A small waveform VAE, trained from scratch.
Model: waveform 16khz input, encoder activation relu, decoder norm batchnorm, decoder activation gelu.
Data: 78125 training examples, 7.4 epochs.
Rows from block 2 of the decoder, named by matrix and row number. Each number is 128 + 24 x the weight over its row's rms, rounded and kept within 0 to 255. All counts start at 0. Numbers have three digits each. After the name is the row's rms in percent of the matrix's.
# conv: width-7 conv (decoder.decb.0.0.conv.weight, 128x128x7), inputs 28-34, a 7 kernel for each
conv.7 090:137138141141154156167127123124141142125131138129150157116101100136108112153154094088093073095153153135156139137131129122125128126114135131122129134
conv.8 121:128132153148113092119113129127127139131128158132143169119035057119113129154121092146125162151105103145154107112112125136137145141142144140116116137
conv.9 113:146162165168176177187104121120125119103101101092106116155154160102111126144146132110121149143137130105088131137133132144141148131142152150135133135
conv.10 107:117129129126125120121117135162120119164128153153057134222079087076166144061200203036113101190132073152126128126135126123135136132128114141144105102
conv.11 082:162149121138145131136091141166107107162131147165105116166111115042211192029134185088053144169047093178121135126139114111121129102140101093136130101
conv.12 121:115122124135130099081143137136127122124130125124130134149129061085072085110128110062145129134106096107173161170151126116106097136139143130134118122
conv.13 081:133128132133121100103147130112135141120093130097049116174100126143121113168206116083179166143151146059061112123138139131136135144105129157117060102
conv.14 091:117115117116109094107114138126111139133105166126092156158096151128174090096216132073108170120075155147049116108131130121134138172136116156143111107
conv.15 099:139123122143140120134109127102108128128092156166108139172099078131163110059148160089115144087087168172108123135140139137144142152128107138148104125
conv.16 079:109123117128142108123127121128115131138121076141110099196111042136087154122184169032150101130118128154090107105130124126124144126107085132142104101
conv.17 108:147158145135131133124123156148125141128119131158198163129085103126131118101103086144145173136115151165178110111116109119128134131151135133134131151
conv.18 095:135134137134136154169100094106118112099109085105124122149173158101071104132110117157142123126143124102107164159159168165165177118128151139125115141
conv.19 096:091083087086097107107154153151159164157154123112117118138149154114106106105128117115113118113113123099109137147157167158158156120118111113103104100
conv.20 091:103124096096120128135121121155119138142122132196142127145089138097125175105122093118039098188086101154120122126125123129145137104102112113104079115
conv.21 113:136145153151162161158114109144141116130145076137142098137173143093108173133097163168108117149124101123141136135138138131136140117144134119132141117
conv.22 079:131111104135131109123111128121100131147118160162109136169096118125172102067177144070110130080090183143074127137125109121127122135117083129148101115
conv.23 088:142135129137134139151087102117108107117107155128166162091118161152131123128127116117104076123145134146181137145148156156176169143143145121137155149
conv.24 078:129126116094103125133148151123145141106118118107179138046151180159135132201086063197152143102159156092158126133113125127115117105113131096074137145
conv.25 077:112094106078085119139139102112146134116129132127153108055097147173115084167153102137124054079202201143143126111114111120128146107127133121103130134
conv.26 148:099094126144150149144148148141115105114125136103087120174157116105115122146166145124128162165116045060129093092098123155175177134142150128106092110
conv.27 107:103115121122111119127139101133149131131120108154123113195116048154052136159165155051109025146190134093102138131117115121120128089077108137131093105
conv.28 095:128131142142136143143140115118166151088143131111168138089142165157047130229110060208149101111201158078137134125124129135120111103110156134088130153
conv.29 101:118107113108108117125120122130133133132133123113129143129139168128112110128134115143130110123142134109112149156165165179174167132139140140128120139
conv.30 119:112117114104107113117140134144151140129119138139151119104114133135128134125120108103126124121138138124117143148172174163148148136132137131131133145
conv.31 107:126122118120123116118152138084133172101097136100170141076164185203094038199160046135145154052116209090074125141128119123119109142104106151143120132
conv.32 075:089102082071109105086118138135119120158144133164159097124164112148151173082065177152114131131066095191148119114118119133135137145144122109140143110
conv.33 086:154149152151143151168141138157162161149159145147159155122115120137122142155128098117089078118156147147167134137132115122134131114119126131114122131
conv.34 097:146140135135147152153109118136130125136133115170168107113134092107134167127075129160072087148117116191186141129127133116130135115154127104131150117
conv.35 098:168174173162175183187081090097091074086069118130149126119115103137144135129098114116107114114124132170180151148150165156156159129131130132149152146
conv.36 097:152143141147146145166118123115116138128121152145126156136090082160162104099156151092106112071106178183132124129137135133136138133123111142129119137
conv.37 100:123119118124121124134105152131096145149100171109076161162090153134174075073214159039099162129085163153054124126137116124131126143108099147155094111
conv.38 117:142131134141144140151067078095079074066062125126132136133137136125131141132137123114121127128139146127122135133121117123127135158146150156167165177
conv.39 089:138149148150148148159124129140143142140144134147152131108113108112119154145112114123080098130142129136158120110120111121110118132126137139141147139
conv.40 126:109114116120127135139075083076080071065066112133122130134128131125133134123117127124119110110121130127124157158151160156155155102105102110123123122
conv.41 084:150154162165170187171088103130120106134136116125141131143142142082137153081089158135109119126096106151154140133139156140151150122149127107127160123
conv.42 091:139121130115129130133109124139124152167156131151108108130094073102135143071093170141095112101074138211162144136140127117133131130115101109122112099
conv.43 084:135123121140140134139107118119118148138116176143106153161080100147161090079170149058086107077118186173089126134123121117132127141104117150130115125
conv.44 097:114108108107100094104118111119125124113105143127136135129126116148121114156153122106119096111166160117114093080059033032033030138124129137145146154
conv.45 109:125135124137139129139116159193129116198167141139080128175122117069181166038127200077102133168092093182114127136139134129129133135145108106155147110
conv.46 099:125111112109118121134086089085091095090083135149140127132129135140135131120125137130115087102131134132130178167184193182185192156132125133139140147
conv.47 090:115107107102111100096113119153136118143160115163165110129152118098124176103065145157104113145110060156180130120120124119118117115157130097137172144
conv.48 074:085074067047076107069142137137135112130158136140181105074157119161143182123043158188146127145110089179165134125113116117124100133136127088133152118
conv.49 110:164167179184186181180097108110114111099099111107123136151154147109110128141155144129112125151160141120103147152150143145144154138162153168165148141
conv.50 125:167176191208210207208108129131139140122114101098112121144160153088105113140150119111109143145145141117109143148143150146157156132140144148135127133
conv.51 105:109113126125122125123185148120144138130119099178139037126173093182151124103139193100164075043161184105109114126137155138133160160120114136160125101
conv.52 076:109115107096098124109100111140131125156176088151164099101133075092093183142055125170071090149121094174203143131121121102100114115132125100115134127
conv.53 067:110111099095088094083111132156146122112118148129190182098123149137150162194093059167083107151152082106144096127132112132117143133144152117115142127
conv.54 095:138122108122137122115092135149110120166152121188107105174127090084194188025126215089085146125051126167105124121133130132131134131159083097147115095
conv.55 102:161160169171168157161108100112117101090087174186168145128132113163136156148124125117100093132161166152160116112118117115131137143154153149148158168
conv.56 094:141130130127130129137085101119105085079066116111118136141136141131156157141134136120115128136128137125104107106108100093108114126134126130141157158
conv.57 122:143152156143116103120130111096115114132147089110140162128100092122125140139112125158190152085057102148168149144155143124106109156145125111110123143
conv.58 121:129132134138125119118113104106098101088092139147143137130107080130135143131123110110123121115101117151156111111114099098097086152157137136151159168
conv.59 093:126141144143137121105138121129128106112130091111145152178150071101076137162110104138150167163102034098185126109107128132137131114148143124106103125
conv.60 091:127130101120136112109096120117097122139125151184116117158118088110171150059109167132082144095060149207132138121128120119126127140121101119144131111
conv.61 085:131128127117119142134139138128140114114163106105178107074170141123109200191024105244135138133141101119177118132126121119126134112128150097104153117
conv.62 096:145148147162151150167131133138148154146140172158162160144124107144140145139138117106089096108139160150150127127125124126132130122121122136127119126
conv.63 077:105100103110124099103154141139131121120107140161129112128110102173112117108126153152165123154154160180097078086092098120127167132127113132158137111
conv.64 091:127127143132110140144146132110144148117121146102154164079142172197086085230144020193161122097187141057136134131114121122128128121101142130061116144
conv.65 129:114120129139152169179163151152153134121112163177165156165155143160134148150130134140106111125153148128128094101106114133154178132119121142134136130
conv.66 115:183195199222239241235151157169178156164164134125127141167152155111128139136147163135094107135155142126113137147164165158156168114126128125132121110
conv.67 108:134134136140135138152073072073073062046023133137130141138115109133132127128141133133116108117131141153140135132140127136141141128132137138140139147
conv.68 100:134130108121126124116115158131121144124129128094132146068148220121181120130115112220122214119035135150106111113121128145143126126158119069089153130
conv.69 104:091110136145158151143122090088128131127125146143116095125125117121101116142173162160112095134172161134151124141136134134145140133128136149127118116
conv.70 095:118115129125117130122147138137151162149149115108147137119143168140102093155141091140133126119141158126123135132141125146141134106121129139109117144
conv.71 088:120123114121124101115138165148149166180149130121098135150124127151176149124182178141143176103070130142096115124137128141131139148124091099129083065
conv.72 095:155155145158158162162113121129125137128128151146138135122100090140146135120125114109073093111132151166156136132128127137137131122128127125131130131
conv.73 101:121122110114125122132128125127126125142141114125118112157172144093112138097103159159126131134128102124125154155158173176163167143157135124143140121
conv.74 131:152148146144149149150075075082089079072065143145136129122115104159145144130117102087099093105123144140138127132131133132124124138135129141154165191
conv.75 112:127128125122113120124135128138139137153147108101102134150174174156148170174175196202156135116096101100109106110125142150149154125113105096083075059
conv.76 092:114123114108110127107124110133141106102135092125158107101167183113105180168073112196137106146148068081155127127119129121123143100143169117102161143
conv.77 101:131135148137149148165136137129154168158155113095101136143141169115083091119137116148129140138146146109102142153161161167166167114116121124113106114
conv.78 112:177175184177165148151083104098097087083088104106126155145146143097127128132118110118145177140103090088084147152139145142155148134138128118111124109
conv.79 074:127105096103082079118126148117115129136126182137102148124063135142194085057177131113136132038108209154117132121139117119134125135114093127134120129
conv.80 088:146131125137147148151106110116101123119109128152150131116105091128136139116109133125077107124120137163155129118119112115119107152154142146165166166
conv.81 085:130132115103107120103146125131144113105149104131179104107187124143087196157033138225174113131134071121166128117107125120117121112121129082113155128
conv.82 104:121118133133116116118142102126154140139124113189124096185090034169092133108150164024165062122182139110109139126123138121122129110109103133134104137
conv.83 129:138150138144143148149165174183185202191178134125135113123139134165166169181186157151112126135134140128120121122138154163168169115117104100096103098
conv.84 124:137151158132122130137137130119136131130119123146146096062080139140147158146134157166163132123157170142103089095105122141166191172163135125119113107
conv.85 098:130140145155154157157115136147142128149137099145134093139178129087148150097099161147100139135105124151112142141139133145130137130151126111149138121
conv.86 107:145146148141157162156111113123131122130124098121130122138161153088101129115093119136118140148126124141133129129134128137124138111136136113127156147
conv.87 084:115092119078093117111135140139133119137141131109206146076139137150127177169067108191111120142119060131181125136125118123114120119137149098105146126
conv.88 119:195194213228235243252139157157166171171160128117127135137160161106122122131170153133103128145149137122105159152155158158163165113128127129128123098
conv.89 081:118113107080127140107131127149138118134159111166183078120192100103101210133047173179125092165114064158156134118119133119123123102129126072114160118
conv.90 089:126116102115112094102134135144119148158128146166093126191082086115164117070175156059109136116088149160108121106129118130132120139118081130138089116
conv.91 100:116105101091092092095125110122126123122112129136138115114134120149105133144122112122111096131175144113129089072049025024022033122120127128126144146
conv.92 096:142136146147152169171103105108122115107124121137143129115101086127121144151111093122097074126136120147183141139132139140143139119129138121127133141
conv.93 122:141137149161161158165120127120122133123105129091098150155129156131141108129167126092124147118132150105094129131138128129134135136122126161142119130
conv.94 094:092073075058059057068138141137148141127116135130144121116150127132125119151125112111113103096136145105081110102073068072067065133125120126140145142
conv.95 070:136134132134137123135123139158109111139109133173108099184132097095182144050146200050114147150070116173083114116119123131136131127118076085138122093
conv.96 098:127126137137129145142097114117130141152158094118117098105117105093099102092106126117104104107125157161146161147139140131121119159154149150147154138
conv.97 103:146154145143142153140124132142143141142145136145157133121120096118118154141107110121083105130134120154168132124121119122118127130122124122121133130
conv.98 069:101106091082097082116107130127104122121129160186124101120075105141169115056148156107130127104151192170097119127125114108136141137132119150155139153
conv.99 083:119129111106124130115119112130121116136144127169166081152149077115132190091057158149071106155072103205169133121126133122133137114140108110127131100
conv.100 097:100094072082078085080127152149134137138096164142120157126103129152165131126163129078081110129121152148087080085071044064075078119109111133136132140
conv.101 113:123117125127111130121149125112147164123086143076123169090105204210090045201202040119154132114154155084084123125123127130120112119089146155098095165
conv.102 084:124104105117104096117121139132152140137154171139112173142082116120168088146185083080112114063150174090126109136122116132135130141110114143105103153
conv.103 113:183184182183181191207110115115114114102089137165162148117086086121119107085103099097098089089129163163155180170167163162158157143138145150148162172
conv.104 092:104096095089098098086134126145133109121143098171188067099174110117105173112052146165142102123122090140168137127120120118098117120136122093140180149
conv.105 110:133133116125135125106093140167116095129146126133117115149168142048173217085056198191097158189080058154122123125129127125117122122167131084137169111
conv.106 127:124122141142152154148123140123111111095081081069104102123174179120113119137142110106148170159117107071059138151153156159155135119140140145129115119
conv.107 112:143138137127137151151103094113117117113104154155131098076105147115117115105109107135053067114143150130103169160155152140140125129126140137141155152
conv.108 099:108101091119130125133152176133106113125129134124164104066191193151147100104087122151134155105126151119092141148135124130107105118127111123168183128
conv.109 101:128128130133129122129117132125122107094089139140140135136146131124139154157151128113113145157164173134115106103095089099111124158161162164163153147
conv.110 090:140145146155153174186141132135160153148154103108140131118132167127105115144130105162129113124142128124147146157143147151151149112115121105096111124
conv.111 118:130148139131111098091179151146162129104130101137128136141108074101118166145090110126167141113117119112126157130133137134119134130129143115103109123
conv.112 121:130120122109108110123093082095108101101105151171149139126107101147141133119120108082111094110132148151154156167163163162168170141136132134140145148
conv.113 091:125130128123139135147136146151125137127100172178126135154106096146193177118162151094099146171139166175125066077100100103119141119125106119147124123
conv.114 103:134132127134157142138121130145115112149133131190090075179136066076185183023136219074090113146093120167115138123137125116139141119146102109163122081
conv.115 082:110109106102094109118120127120144135122145138117161189094107148130137124196121049152095081116177127107198128132119122131133131120129145125098135145
conv.116 092:119107124105096103115125117098107116095087145118148155106109130202130081147155101117154090080145177106111104114097095094096085116093115134115127154
conv.117 100:154165154157159154167090094101096088076073123132135142131114111128137139137123113103111113123119126153159139147163157159169165127126121128134125144
conv.118 105:105106103099113101105114117126121139132137125125118124144154163139133139139137154164139129130135126134133141143151163158164163133130127131132130115
conv.119 074:106094109090083107112135122140148129134139139119167145084136127149124135198087060165108086131177101121210129135111113129118132120122144105098136137
conv.120 098:123124114114114115124115122143151146159156135129136139122132119109109112121117116105093093113133135135134118109092088076071075124119117119122116121
conv.121 109:109101089076081083087125132141139131115099122121115111117116123119119129135124127099117115142152143126112117112095089077089072117119136146149130153
conv.122 091:119131131118130127144112114118135136122136132118152165102085113135102106146151085100082065089142154128154122129113110113119112119113129124109142149
conv.123 079:139140141129114122117156126092138148102117128099151174117129123181091065214170052108180127072140122049114137145118122131127104135079107123094089122